{"rotation_deg": 5, "text_encoder_norm_position": "sandwich", "epochs": 62.5}
Rows from block 3 of the text encoder, named by matrix and row number. Rows with one number belong to one attention dimension. Each number is 128 + 24 x the weight over its row's rms, rounded and kept within 0 to 255. All counts start at 0. Numbers have three digits each. After the name is the row's rms in percent of the matrix's.
# q: attention query (text_encoder.blocks.3.attn.q.weight, 256x256), inputs 86-171
# k: attention key (text_encoder.blocks.3.attn.k.weight, 256x256), inputs 86-171
q.43 158:137140090155142149100149118127138157103168130146108170104126128092114170175186119128131115156103063100130140151082195098154132112160120137157134072117174092112102187122138119099092129140141121134137123123126155135103099143129141136124081132113090145162118082
k.43 152:123144137112150123142110138127106095153140107104164100137157078105172114139115152130153124076117115151099117153121135083154145122131097128146139134127122150115101125131146099171123163156120095100123149138088156095138151185123116133152149192144136106131165149
q.44 143:122102145109157170158150082107164118137112127125160129095120089138148110142111125111107089157126114085176141128150114077095142181137127156090134119118100135128155129149103162135098110144167109150120144086150159121125132101127095108145157161138176072133116105
k.44 141:128133149171124163121138140109114107140112125133126139111083159162155145115112115113117121101132101122128093145086095099130167125088143085168158120133175128124154126144168110162120168100118122139180112153081137157124095136155096083142114113115100121053121126
q.45 117:098131157180098114118171154122107126115152162135107158131124114115108149172135121142115090073133131121086134138143110128146148158141132126193128101159160102134121161154138114085121146130138170098123116123161122125137116137153143136115114085118095122125114130
k.45 116:119146144101141133135098136136177125109146125121131156169158178131140157144119159145142158123115174169133134089130147117138058095161146128116142174139104153103124131129153130103144144140107094125135123120105114105126118189144137168136131146133159127146133135
q.46 139:110130113155103163124146117098117185133146136154105144153113144115111170130166116141132130137115120109112133142107164122152144090124133143166141121113180103109109151165129106104101126177144142138111096146108113113121160128105136167145087138111102161179136133
k.46 136:108119121112101096165090102124127153135153166102144113148144086076131163195120174092137130087118106165112117173153149130141149162150137146125099096125108100102105155131154080161129109175095133118145128117140177126153123113146104123111156157106101127133078151
q.47 135:110131094142106188072140141090159149125086142095134129109147178117171135167141121081115131189110134119115100132111140084160134145107139137095119136121106119124125124130126135133093146153151158138136122126139143152094120094123107162145096136108149196142076101
k.47 151:125135105105133104120127151119087091170132115092111113111103157157184123131142174143150103129081092100149134146131123147162187116151162119113120133169189099158130111184135130127080148140166145114133177070116184137139146122104093104091126161153114129137136131
q.48 176:126067119088173145154109118119188110107157126091166126087151110109141113114086076110142122154145130101169126118179116108103121164101139139080149093122080139131128137121106131172132104130153117155103105081141164139119142081124136118183164129115136114157104095
k.48 159:138104114134186126089124106118141090137136102124137097100077165190171136117124093116137123160125131093124094090113105123144168109102132115144156123129157118137167110128147140150115147097079135141154122191071130169121128159112134088151112122116110146116105107
q.49 121:140117092154083164116161160145139111105110139105125127092143134107121127132109144084158158098146131101149121092148105110124154179150161150107134102104076100137128124115113069145124156097125141095139161111146152125173115140131118143107135173134144173156139141
k.49 124:112115097142126088103127108150100133140123133150126068110146160146197103126107155157112133162062147132139130119125125152153142132154168134093097104115150101138147123123149200101079130130122120127117168128102145137112134146114146138134113121191137158089142157
q.50 131:131127138155145176143174112104127150128150149126125130113131117140131148125136149112136089149128098096130113116153120078141196185111122153095125141115139103127149167139140126170113126117155128153143134114145163122114146127151091144119099126135119146115131121
k.50 133:104115167147112128129141157101106100180112105105142110148088152159167152135170135126092106116117147132138143167077080105166172127156157124143120140137134145120127125160131146153127143136147116123157148137085178129147116126112089066143114144140170087084135171
q.51 139:129135086124124124151147185177090169155104095141087137112149159094171115127063126155080149133105143102159103099125127111132140151139158135117141135122098079149115142089161156076121131106154145161090103104161171148120107142122119155139182135115141135090122130
k.51 146:130177133126138148152114103143109118087096124157106124128153161173126117137101146114132139155130081079136122110110118162155127145147088115098116122129115097125131117118121127115152144094172162103138109148122140151116136110086125094129146117127131137094133109
q.52 127:132163138151105154162157130112115155135160136121117162118136122070092168139115101126134140134142086095173167142128144098135140113123143136127179101102120116149141154132178102155117133124139154144122126109137150119107155110143103117114115119110105149148086115
k.52 128:141178142102122127143127101136140108144136125142110091171167132148149149167158146093139122167121096126124110111079104118179139145129102127116155160163093138112131136120114109148097140137156100131135181184071142111106121146149142144145118159141143097138115152
q.53 145:138140150142118123157149158124108156144144125142135174143110148108085159089119093125100165124134071148138151156075132147133102085142110110143149115094117120143127153110179125132134135090101132129145101107120130114131110124133085126109124142114100107115145129
k.53 144:152180132120124173130136106187157104094152153137127095142195118084089097122119115098153146156147112121121138128153171101113151147094071118135120099125073149114138116102107102183129132150129115133147165130119125118116138119149153157177123152151128127143088121
q.54 157:126093116139159133175135148131128107123167136117111149115128079085092091085104106128129139101172083097169148115135108117150093127133098110111145096114107109136154183094159104169149126069120139141144092084135181140147138128136108099108157133133139121107150123
k.54 154:151120137098181129125150092138177090089143130141162101160136123147124098117118102144125131145155147125134135102083129091117126129111077146138146135134104169149145125117126161157152145123158104122124124182080126111096108159094140115183104125124190103084107127
q.55 125:095104111130143109114106118142187125106135139085163123124121064108138111151131110117116105112089135126094097102205135142154093121177117104136132133183128112127129146119081146130138116106135162101139114120098147185121132078101146132111129096118126161087110106
k.55 132:144104129100192104115142109111171131125128103116166140130103172168144106091107141151141123132120134132138118118127140132151115108139131103149153120148167150179136109157131149100117123120147116087123117122142114106116122154089142095123099154139138175129141126
q.56 158:120129143127117134101126091115133123143132143125160137094127121164115120164154135050112102105094104109152144117172106112118168165136111139106114143134100153136131150171080111135094115153126122111129184125127126142142112032124145138097087137081112134135105152
k.56 162:124106108177097126097141168132087151173100110080117135118139165134150105149134161141118087117093124139160092140145174118140175130122187102148075136130145138129126114171164088100065154128115152128124155123079114137129101112119136133114086131162129142118145181
q.57 099:157110138128136119130121114145136129129144120115112165094096116140155142109129119127120122155135135157090125134119158132112122159169149128194121105190161121133125114106134150054132125165123137096119125103139100115123107152110141114147114116142098100143150121
k.57 108:139109173130139153154095174123193133112108148137154198128101183108145132094132117153152160098141174148122139134165124081072087080126129163112171134102133135128150132127157117151148129104063131137124093120165059103139121157172114162144149147099112135154128115
q.58 146:105128114159168103108122165127100167137117109171147160128141134093138152082089093146103130179140135151103124138106165124163103126107161152163106087142131095143107101071113152104086112083133129158134129153129100133117124146109128156120142122127077139142135101
k.58 134:136135121120121160111138103150137117076137138144146125145125154120113148099114142118146173110134126104101152099105108124103145137102103146116133107113105131129103130100091139150132121157163127110114123132155108127151150128126138131139188163084135149145127104
q.59 139:142093148129097158123138130076102095150130151164136170155148093078098138113091116110113143153180123099148146132128144111129168121081159142121125116123098090130130128151143119129140105155164129148122113111160126138151209119112122120129169135067121109172122152
k.59 137:107127148131129143129119129115086119113164131145063145148136106153145191194136131110134139100126129107098142137125098111106141154132149114114106125140134116087129138110105098197151116151107133167161120179123113098174134135141136107147149117098110118141058143
q.60 131:168107113158140102153122131117150153105113120118128126125135159147144184112108160145070127112119145149142106118073148144120096126109132144152106116084118130122114134079148127120180154131141120107102093110169123134101110137125119145140109132105120119158103113
k.60 129:093175137117146142100110137130142130093102119152122138139146169153121103159087141128169157127086118139114127113170187138118134122136085161081142127105117093110141089128177148146121135081102128131130124128130128165092146149122161168109130145162093134154166105
q.61 141:140138141126122113099102140137149104135130140172131115132167158136131080105128116135146160133130148130131094149120131151158108106083107121096118112124136140120135116150106093119109123126112083133134151162135084123161132162169143145155141145118112136114143134
k.61 132:171105085122121164137129141159092101132106117098114109119140085104083118110086139149099131107165147110129122140147133148113129135144123144177098132122100127125106158079114128139142096169158133139072139117126120115153156088110118116129146112131108119149108128
q.62 117:135131153152121136129118150091138136118083119065135118110138131114173142104108162113121134143096131129121151160123139137150110138126162152147142126130078131142141133112136158151116133082152133127118127101161149121138152116117132132118152124175136107090090098
k.62 103:167155139132127116120139153110130140143113105176162144120085165150166159095133123116096148142102133133146119107095130098131113116123125147133164138132120098123135166131185138142131125128160093147111144177103107151137155151153093102106123140129105144104125121
q.63 144:149111141113088152112121103139120121134150136135111107111120150149124084142133158102141108086124134121144101102124126115106141187137123129089105149130117155115134138150106109091121135201135118086127089106130098115174080128161089137165129164112129136151130137
k.63 134:152109150124109158106146159149126146153109134092105165131128135118128095128077166165122097135093172138162087134186117115092116116146165143136110155087136148163139097147142155082128152113095143170126143115111121155113098139124136142146116090175139132110131132
q.64 072:157144116124113166176161071139118123164120120164098151159140098084121126151158145126148078124125153160111136139170124132137146154156166094152159064115154160121132132166115163163063110141156145087100167148102131130128115105147120128106160105166115106112123130
k.64 067:124097145090163107124124194139133106126073110122122126143124148128096151071130103183154142135144124109160091114087102125127100135146145137104130107100121102176168130105158135163134166112148108133098128132138098135133149101125116102098151129112128128101148101
q.65 078:178154118123142066139188150133130157114129134108163142102138103133123107122126130081114100129095162151130123091152101152077114191129133137116153120095112171154171137145096164131129148116118103142074139125120109112128080112113111164132082106148146120108154101
k.65 085:155160128117111083092116147114128133168093141105135101155174118093148124133172131141125116111129144116159113134118113150148145107117124115118149121120172144122138102154138132151122157163195136117116116059080116160092123135142124117137163122119139140128152182
q.66 123:133098117127150144183140154125070141141084157115123127144099072116118171158151151163133102085143127134139116146158125110138097072172128113180136114130118111121114140141119141162122123143125151117123126155098140171157115137113167147139137094123094118123102147
k.66 132:156105163116127139110155187112135093131096134158126185129099164107132165094093151115095144148137139093159120162107131117110130157159173146089146192121096123134134144151124147118126108093115150168083116154138126139115114102146090130114138118108122123109109079
q.67 105:113110140154135112078109145140153118154157122134145101107144145143137104121108112100102144137129117101137167122076157149147162135115130150110126167124137117132115136160140091095116100143112149151104124123130109083103125144137121148129115139140142130170156132
k.67 102:097149133085138164132122117137143130117167119098102091133099098140117112113101113153142139149130132175136132138186133124123109086104106167126123133106136130126132130112105134073150164125108073135114122109155119113180140164090173157144085111205149126157136144
q.68 090:121102125145119071195144149161105127114116150154129153122096118111126156130142116138140132126105141157083116140125107120145106115136116122167141101139118104146114115153113134164125139103095167132118117160111120169113102144110145153167108123097125101164099151
k.68 093:166093162109107120110145183123143071102109120087149160159117150109120134115148168166136135132117171115150138151108116094128111109130150131090169176116102131106134107158125131128136098108140128158090113108165143153098128089135095153102162142129147142110130130
q.69 126:152118121117107141166159127152143129098130155078132097143168084122108106111110160125142106137098116146160115101167113142092145169142141124129099087074137132135137133111130133157137122141102121145099124077123144127144118109126117120120116150140097119080153110
k.69 117:155133111140148128095070104139079144157074127125101086118154112093115152136122136146161131086140124133148086134152134163113132118128136099139122125124163131144130121113133146177105132161147130059163116090118099149155151113140124116108164101098148151131173142
q.70 146:118142116136142142097146157107118129129144137130133101132126172177192123139113135124113116156139129142127080151055159127084105124107111140115125197141102120109145096166147184108087141122104121168123122152145166107092116135129112123143112134135180105133118117
k.70 134:103118100140084103129138147128138142142151160097160088121166092106127134116116111096119124142114081144113145139120156142124104124122093140114118188162112104135125123110130093090128142187105120126116099111176116127105133131116111152157116159092167093128146138
q.71 115:128114140135111170195120116139099109141106134109100152142141103099129144141090133157145132124123139129137130165132086109131135126146153130156138073125143117120131142116132179131104127142177139103123163179154166118115148108097118119108179128166127126102136119
k.71 104:119097117122149149152106142152127148147093125162141141120131157136104121118091134115136157094122121129141141093126122136117119164183108157122151149130059100153156142089095125122142129126153109145129131177187146106137164140126110139088178176106127122097122097
q.72 128:124160096127130117137121163139120124160078108130116144132092107095140189145118103144138164096129147152099143126128109126158106078134127135153137137161111104124115097100148147154131132094122163114151118209139135157144137125107141152132122119093169152158112142
k.72 144:132105138133116147150171128142123136096137125160137150117127143151143104124092144118099145108098144117104169113100115091110137159157158142109168156110074134105152157146141110081119100129130134175097167173142162113110131152130078151133132166134170096132081095
q.73 106:136148102121094176147105131159123114128118104113153183153143108089136110102152150117147165125133130162099118163136153108139133115135142096112155091141110133122111134127151150112110138123131152092117148132144130108146123124139091142099181120181137096100137123
k.73 089:135123130138104124147126189168136133123142092140127153105095178141126118121121127136140153174125103121106117112077114095138165104170122128130159115164127121189173124116145173108087158108132104155106113081137114120140167110166110122108180143114158108096142125
q.74 099:134141114137161089074166193112131124111144118131127090108086167143135120108102102136124101144152109125137123110109134156140077122127107138134120199144114131143147112081142130105126135126097077154152087116114102136128121131162151133154074125097125160136117131
k.74 088:138144131147109116136179075113108128123194118136166120134131129146193110157168130132095120101096130105101140151140163103119173142125148098135099149118191148072117106149153081110122115139121134111145148154086101125083135132131117118176088105096117105186092160
q.75 116:124125090108151138152147173122116073163140140110164107181101121073099144093120136130163109092140142138118127148149110145180120093136110073126135127158133116132127157157150139161112140136165149094124127116105167211148159118128106126154124133106108128133138113
k.75 128:116098126171141149100153130115101136109140114151107168084128168123193166130095136094119120185150113127104087115123132106090124168141139149097133134092143136153158136155165160104133120102111136158124177180107126148115114130146099096158123122105125119131114100
q.76 108:084141137110145158078125131122128145131198112151080130137107188189166118180155141149139107158130100083146101141125128117119113101126114115100116182172116159089135115123113148138086117122131087146166120139085129110154114138159155099151101108147128145135092126
k.76 101:125131109156117125127152113103159123154189157098168118101105101120116136096123096127153112151149115145114123151139165116120119136113147125136088108143132114121110134112109138114098124118089146081172098146154113125124094089118133129121053108098061126126087119
q.77 075:091098138140128132090130121141152157108143127149110136123136141168163099142121138144074141156120128116153125136101185107105116144151115161122125170112129152100100124130120125096116097136088145169115118136161109050113068170132119144106143135177133114126138142
k.77 074:132120105079105121167124165170130123162134139124104096117096061122081104121103118124105157097124135151151152111147120145130128094134131112139140147147127105117114131115082111066106157147135086137093097138176082127158155087116146151111124137179124113101156123
q.78 108:127117144136101126113166112138132156112099140107102113112111131159143144135112125157129133171106122107120116094113077146126137138149156151113116125122118128140116099065119213131121110139132110130143142147115139115088095136127160142126102131140152145154110099
k.78 108:107124149130147130133115080111119141159150145128156093125122105136132126143149134128130119100122171129153146184125124135097176115118159113138141156104108137088115115163099073123110127133125155089166138138120172086111105114113130162111153137069133083138138157
q.79 078:123105132142133168151140146118092104115126120094139130116178095097094143093106134100116115102126123137151086138112081135127156164173131106128104088115144149137126145164082163122148136129120144109090127096125144145106104112116149085135095112128122155128124098
k.79 087:098160154116139117118112104127134162149091129140125088078173122116139143140108128138138118073148158130149097111179146167086139189159133118154141123133129130139189095111159107141144171132111197109154114133134138120134138124110097121116118095122150102138135140
q.80 144:126118153127128117145129087135119118110150117140100106100154164141132121107096122091113105176104118134137117123115098145130152191130123174128086110106151136130152128133103147094133129140157106138125121126145125104089143091134145090148086134115118157148125109
k.80 154:069149117091135137108086068130126156119136135113155073141171087114136128139139104156177134076123156160138143144187157167119130123107115119139122114112121115098130116094113092160162142135095155073173140115130126119122159163093154136138126125144118135137140160
q.81 086:096090114111136141141138118134146127109108133084134109148168092122121117119096144186144144127110079114146129087138157156170142124185154131116126130110132136140102132086143141129169096142135132124154123124124142089141121172121122128107165162167083138138152105
k.81 093:116139149129128127157156159150125129151137111166113136102099120150113121144104139124100133106130148129136107155122111153075171139173151090143142118132132111127152138173104130133115129095133097125108121166127120101174129099119124098109159129135116075097157109
q.82 103:122117155149113151088137082112146152128147151121101118115116139169154111163139138138121093158133134137132143111112127095117116124136120116113124170116131169091140131125148141102116149128137080136147107073117130106145082135137132132144084134129128118095107128
k.82 096:101153111157077132138157099120123169175147156131145103100168086130154113140114092100112107133134132144123102125149130159127132128115140106132114141139153126153098122153114114131083136140102130076126138145126085158131119112137143120157124148113089144118150152
q.83 082:071118112123160122159122136158102135093136136145145103158175114148163109109113166125132135148095131179104091168128156151138104116121103149172112131134141129111130098157109139120099117126093152165118118161144151101121114123122122161157152122125123093155139146
k.83 100:125092122081106134095109203140129096099117106093116141131122118091107150084086109135188161128103121154098143128143116130134089097139128137086139169159098099136129146104126144099133106143111119145119104135179133128133158121098104169110163168159171127149129084
q.84 142:121104166145118118122099078129169170112131112118143147091135140135105126072124132095087119131117136120127111081084111148121167180120150142123126105113136139161119129141105110124155134100114141127097093117125103104089096128126124119134125124129132155129150106
k.84 145:111173113104127084145062082132125130165120132115109088125156097108134092186156132142107108063150171164151161140157125170151147112150126126142127091130120135144144091098124112133174144119135143113135117086113161112140142109106123135145119138154138115140177198
q.85 106:152146122121137130110121145146104109127119112119144149114090122107122162127136080129165142107125117170096177133141131117144111079089124101162189118153108124104132103122136099144122126117110139134149091134145128118155141125126151154148096112081105103185097161
k.85 106:144147108141127124089177115131101112092148126122126165174117126115145106125111121141152140125112147160104118113133117096144117127107136141104157131121166135116146118133158158112072078105122073179138163159100133155129149154144158148149099122153161155141081123
q.86 104:107123106143136133069138144123114110117167093189112105122104153163160144122121114136129138122134089123100110148102184130163108097137096118093099181164116121112117108129118158111132116136134118131186131108122118132107130152145176113168124117095111149164109140
k.86 109:088145151130116140133163152123172127104174099106169157113096137158121151112129111142143128152101114142096141145124160138085147141130136098146099114153148126087159099157125111133121138098065168115153112179121115095118119113114137123131089085126101088161090090
q.87 095:114128138159127135105135142140130155112130122124145137097116169172165109135143146094084120186138140141128073135056165124076116152135125162104136160114091142122119104144115190101103136105077107157105116146140124087104083124143131141128122101178163114097127115
k.87 095:122158095107097106137097137118140143166135155085145106138138107113120143111126126121133147133142124118141147160121144153153154092130130108104138168169106138146107094121110105106121153171123155104129083072128090116115149094144118136143139121109146117114175161
q.88 105:135115132122162098078127151097108106115153102142095123090141133156147139171101100096098131147145146120134143136123115117090122159091125159107152153134123124122145124141098135069130109154152089163135122159165138080098133121121159126124102122092142139163135131
k.88 097:130131121105133105121119088105150163137122162099138087166160075123147104119135106141136121095131166146145186110184171162127135113085118120150111125121140160099117109129106090137123114189112134103173122122126155101105098159106146170132090150145138118161105151
q.89 109:179171140165112128099096110107167169153130108148139113095138189135109137125137114098099115086128178133136150110130157121113126142106130126139112151110126143135133126144120072102137171101116142102091125072150103162125128093147101145112154105118133150091136159
k.89 108:127179138142107117137103103146137123104137134144117129155178143123106118145177136115104115122106082111122149098118110123176120136105099151160100066139123135126112159087142082142171164147133138147118130111081104167133144160141136135157093093162116165153138139
q.90 094:113115109157163121143131118124122140115126121135128107125168128112126127098088150137110128107145137122135087145121173137126124147128112118139103110124152114151109132112106131128114111126113159123117150144156111118094153139130109112111199127165076150107181145
k.90 092:105111132109155128167120182133114127125104103154105160122106134117098154108098131130117146091106105111131158105117122139117127166169118125151124142135109114117145140091108087153177127124155143141109107173149114120156153126101114105130184129127105087128139082
q.91 102:135137122111094133127116164149106128147088155120162144149099110100126140148172133151118168085110136110146138139156171122133101085159150149168113138138129137120111155106151125102148139149110131111129126117122124150175114152104150171113108121120161105123079139
k.91 111:148124146132090156091151143124123098142147106163128176107093154143151117105112156101123166206113120116136123140130141095114147104140173151103146186160111144146114141193138132070095132102114160172116139119118119135133103158141099118091138119157150137120114128
q.92 094:105122140121137100162099143104153159115186130130136154127095161199143145153147138112101125124123140105134082145077131115089102096129134144126142140143077112111116119108134146111151143096120127164122089182138145135113110140119161120175121104146176149117121111
k.92 097:168163090143098098119091145115167131173158143093149143105127149109100130127101129107110137122135149131112191173103150149107134129122099120140099110160072133109118110115099162119160120113117166111158075105139119110108098091138111128109139160108135125124123140
q.93 084:109116096112124091157157198149094115108114165081172117129108090121142102122114140141124186103109137149130140125124165121122092111155098142155137135125098118127116143075165148094137138155097140131114115122117133110162093182095111186126097156158149111138135122
k.93 084:161117126141080149113163142146120149173123125145119149084092155134169113121073137098107167160127145129150114128120129151089166107144142116108183185135132152134142115186133127085083127096149125153116123150130103138161141125131109124125169137161140095097141150
q.94 092:156188097079119130119141144124145101132140116139138156176134102111104131089165127089127160132161138122101102171115109098127142126085097098106124094150092148125159155147159132138157161091135134094127172161117114138148178135151108090124121134094157127126099102
k.94 101:130112116161110146117119102107098161116171124114124119109129135134199130146124109080140084188131091125114126119093141109150117120133106154143173122110124144173135127121174154157125138107107177149128158080115167148089106148143117114125132136074155132107102117
q.95 078:198139121139116121121111091121158139139098123137140131110130120119080135125144111125104129092146169098136164151138126124132167104087131080142170080108150133136140144111131057113135138104110113101118116118114057119119138125147139141101113117063093138154128150
k.95 072:115181107131175136124163052086117118153135123123094139149128117128180107163113135099112103144134137125141143133177083109157120122111113186166104072115160151166101099102127142151138134107141125148141151132085166143130127160118169135135097124116129160177117145
q.96 081:179144110116096152154156074125137128135081145130100140121093149151145157152130135168163131148141118106152117141106103105121163108133137093095154101131082083127158113107156183153133144123173125101140170134103130134127147140118120120126132145163147143111083101
k.96 081:113155125174131117165146120126140128129122159132175112170129134156102129134175162122103091161122092084143122176074137132136148148126130142140137113107093141096120145119112119194145134132139110114125149110126149146125112139150114113147122109052111118072102130
q.97 126:141116153130075140168095102132173105143134132138123140155136080100098123136137122140138145092127127114142189140107110103147175145138152119151103067116138108135114170138159097132165128135149164104103150129128126128131147129126125087098127142114157123130123114
k.97 109:128131141128168165148079097162126137113117085139121100111105152163108090146124131162116116117133141164142128096124133133119081120148089175145132089089086116177152129114142163129171169081136113141092151092137155109137131148102129120100121143155157156115154126
q.98 118:138137118129125096141103188125115111133147137146153139134135117079145149158143109125137153088133138135092138135128168112114104097094157130126151134133115092129106151148159101156137137123124158128119123161164186164135163141093109131100156143101162096150146146
k.98 110:147121144149110132117138173134143135106120127140120178133120190130118107103109138113122114162127114138116129090084137106127086138121103125102152164140093122165124130180151141114107095121120126189096152100141134125126096149152117123126149170136150137107135120
q.99 088:103084148130129146119137084116156130073092149117140108154137102148097104138096117192126157141127119115137138129131134104156108109124086129112152103100137142111129103099141112148175121136115120147158118094143119115113133181127116142120163143098086118135137144
k.99 093:125114106140146134113144127135126111138110125160110135114118127125120111173129147098090105113145146118128099102118062160117120149147122089169137112163162137138096117126123131139105113136168104127131108193166142149144115079134156125113150145121117146111168108
q.100 126:108128129157089130074135184150136129131158137142132124130126136138144102121159140131114176134114112101108147117124190116131123107130122143143099148129149171112081144135144109084128141137096141111134141103138131154179097148151159147107095107112118102120128163
k.100 127:135166152167104145141125137139120105119152124155126133090086166154146129142116116095136137178106125149135094132133107112110149095114158140116131181152156111164126112163148117068052146090093149140143130107109102136133130102148153137115109096148109159142138135
q.101 083:152143126107115176163098112117091103167092133130115160144149083083110136153145135123141159108135137141126152134185082128140159104146149098132162104140139125127110146130123125127114118154176138095115174130133132142148163108133117131104212127170135116115148137
k.101 082:166099134131123158129135169139143131105097132157092149127104171155088143099119132118131142145150093095132125101080099120129122133155110159149143087118098129140150170101152168148140144116132104148126120157116116110170141136140139126080137137137127126085100066
q.102 090:099107125126118171137097105154083150099085110118121157141145128108119131122142148149144145118123110103133130161156121125134159118146145136149106101113142133114111129091081129106150115128166135118172121146121106098123124122101142145123167123112084124136112139
k.102 086:109145167106126150127125161132111095141101112158141160131106129134119121119120135130136155103105145107145129172158114119135142129145166122127121124169101112132112127143070144161131103099133151115162107122170167095136131122121145153071172136136099129114086109
q.103 095:123132124126167102096092133108127130135143095164116132090152141148150123131134129094090124144158157129115123149093161116090136177099116157111139157117123136125147136150092111055126118129136106135111128159153107094103129120121099130123143130111148149136165135
k.103 090:117155101097125101152128156118148161113124149093119115154175101136127106117127091126143121097099133154106190094145125160185132105117095142152101132136133130130108124081121116131164144162116151133099119082127145114104146153104136144178118147173136124156114116
q.104 117:142118142091151141117125135092152129138118136101134107169173097120140093130112157137130138109179117101161131128154156131131132155143136124108136132111148146128133167108172062120117116166118119115107156113136136101152150144156095111055158155143112119095148112
k.104 107:158141117169165088172163127131127138161117146192103097107124145151162136165139113097074092133153105117117092100086112143144129143149095151173100100106147109162132171115148117149120141119161067168078119125109116147144123106116133093160112124120096131081167140
q.105 095:110091118123108119155154158132089118130096134156099105152109110116134155140117096175143168134143101116103112146132129113165091095126121141163134108154128106123099136104143124158136107131111149129169123161110144124123148174140172125112134154070120143194076142
k.105 100:131119140114161139142183142114131099121134127139144148129067168149146138130095142116124119133126150104134102136135106115090126163145151136132153168126115118122150133140149101145099075091121128144133139201148163096133113126110120120111130138136146122110084107
q.106 111:107152107091137157137097181124105146113100119085154155130133116108139111124126151119150132124132118111151111126132120130102131120147122142113132132122080085126154148109136143125141131140133143129131114144130160094122130118095060117131158146188156124120144100
k.106 106:144091091136100124111113112137136162165134136131117091111125100099121103093118133115100165122164082100124152143140179126152119128131113095141128104154104133108104144098115161113144130167139121127113138110160155106127112157151100126103167144097139074115152137
q.107 111:143158129155121131089096070130124146129098087185104161121131125127131158120141079144124162149119128152081153145117133115186138104100130113150141128154141137117117087128123126121127109106134156108177140168149095082090123134124137144130177110104137134191124158
k.107 111:095109151089125146171156127152158092092149109123131145173081103167110097122130108127132149119102137142108183130110102092157114104134133149124147113128105102112144137110123104100132131123126101174104173186136181119136150146106130177109106176155154095143091105
q.108 113:123181115115116117088119150134146131138130122083181126118095183121119134101146124124140133120120113132151154116107117149123116129117109140084101173131090118126143107082137118108156163108116118132124111087115117158150134120140106143146090135126156119133104114
k.108 111:139135114161096139114111062155087135114184126127141110115155114121159101155187157126108119162110092124118130135128169096143147124101114135135125101117169177091100125150160136121148150149111132101142115075088115148106119169148137119164097093122146139150104172
q.109 095:142088137118075140174139127156151076136095140130131125173119086107114118102109141147130159103128126148110125123108128129163130131175167125123116085126139124145109145150147185124144138156155148094123149114131165178140127125115120104113151150148151100093121109
k.109 094:118105135140111136134097154145140120108132086138140151098102204166106157150126155134142130153136120134127095144091118164092153111171121118101138145140103114167178122159151128104138173116114136142120111112112134089145138087131090121103155115120157105125162117
q.110 107:143119138133121109154083120121174136111152127137143156110143095124111140148144134131106106078101132128135141162096169099104160117129147110126149105111125110138118158184135102137165137105113160132096084125134120122097111128092122099127110118110174137131143135
k.110 095:119149126111121105136089148137145155133101107109114123121150122088085087122097127147124118115146167189141181134138143144142112105116110122118127118143078122157137113141104159111142148119112145162070152081150144118130122133113109135129116148161164105141155141
q.111 080:179160149128088169092123137131124094152111121091179135153108087110103123150149112111175149114132092139131181121121099129155138118157138115114117120127104111129149132138172153109124116178121133119122127094145154134128118106135152129130116114143168092129098113
k.111 079:145151145158151152075145089136134113114143105138145120112102133156138119107163119160113149181124096132108106143140162095134130126090105161142127113106150120106142126140165145081093161135109106142125131132084132113107095192136154143127098081102190143156133164
q.112 081:098124111139161111141179149097069152144079170131125072123121134136164145137093126142143117114152129109143090094122104149115103111130127147137134187147139095126130126089135143196111093138125127146124128162097163128129151182101131150146129163114132144136102136
k.112 090:115110132124133131121184189090149122152101145133134132129121113131125148076088132128091125113122108070137101142108134141091103189147113125148124172123136122080121147130137113144133086145151119130123089172163130125144087166105108115148150148124117109125103113
q.113 080:109140089104131127115163166148113145113088148065166153136161068121151112134147163133137176127118106123135100098157135131110141107146112129117138124134112146149119118105139163142131113121075139132101155147108116102174110167119117168107121121177145121116142124
k.113 079:170107147152104123128148154130119146153103150156110117091089125110162119091089136116144121153135142115152111138089131119113161096157175102120187191141133154139138128165126149100063119136141143143106113113136142151147109119140107143116150133102142073086126119
q.114 117:113108159123129128120153104119136127107178129176087095118151159178169105133116136117107121190106118106141125149103121116109136167122103155121102165099128143102153150146127117085128126143141116176116147125147130084104107147154146114127092150094137130154106121
k.114 119:099163116119132111138121062134127153153134164123143057121168097144134107160148091106145093103115144171132113122171111176123111126096102129161113118119162114126114124117111101140115143137113140099143116124155129140099122105093176142136093132130126147119127158
q.115 095:142144119106127149120084146143160117135159084111152167135110096114100160136158116132152153078132091114118166137130170093150151090109129085109135094136078112117111148148142067153184133111123181097136115106134133135168147138124129087130134103124100147145120143
k.115 095:135176134152143130120136120158132117101149118135115164133097147126116110137139135140124113164131128162122117122121138107142126147126145137122152070128134124146172129139136173133103127069108112184100159123100148144141125129154132109136071060181125142102097095
q.116 098:134132131133162107088131120115130110153114119119140127127121127086100117106103111110108125093152162157119167119166130162168111134123127126149145149143164158151120119105152085095096106128120114119120100114120085114147140117147107159100138128130122144141156160
k.116 099:131101125092141140127159129138090140085156095177100166124111134133178108115095106151105154124122138130095138082138099113133148121133150147110125126105153149133151150125138111088139117121135083146108158199067089126159156162110133104168129155200143121167123118
q.117 104:123133125122150111078125116116097099128116115173137125158114127101095142121131087134139151102149114121107155155148122140182100107099100111132122119143158125133142122138114081129147117155146117108171132102134109139106183129126147118122117126055111132194116147
k.117 109:102111130123164156100175114095136096101138108147130186148102130139161128141157134129108124156138124118109107098146107100133100136098131132126115105126166153114136117153148117127130122105126132160139164194115154121107106166121168122124093103150111144153096124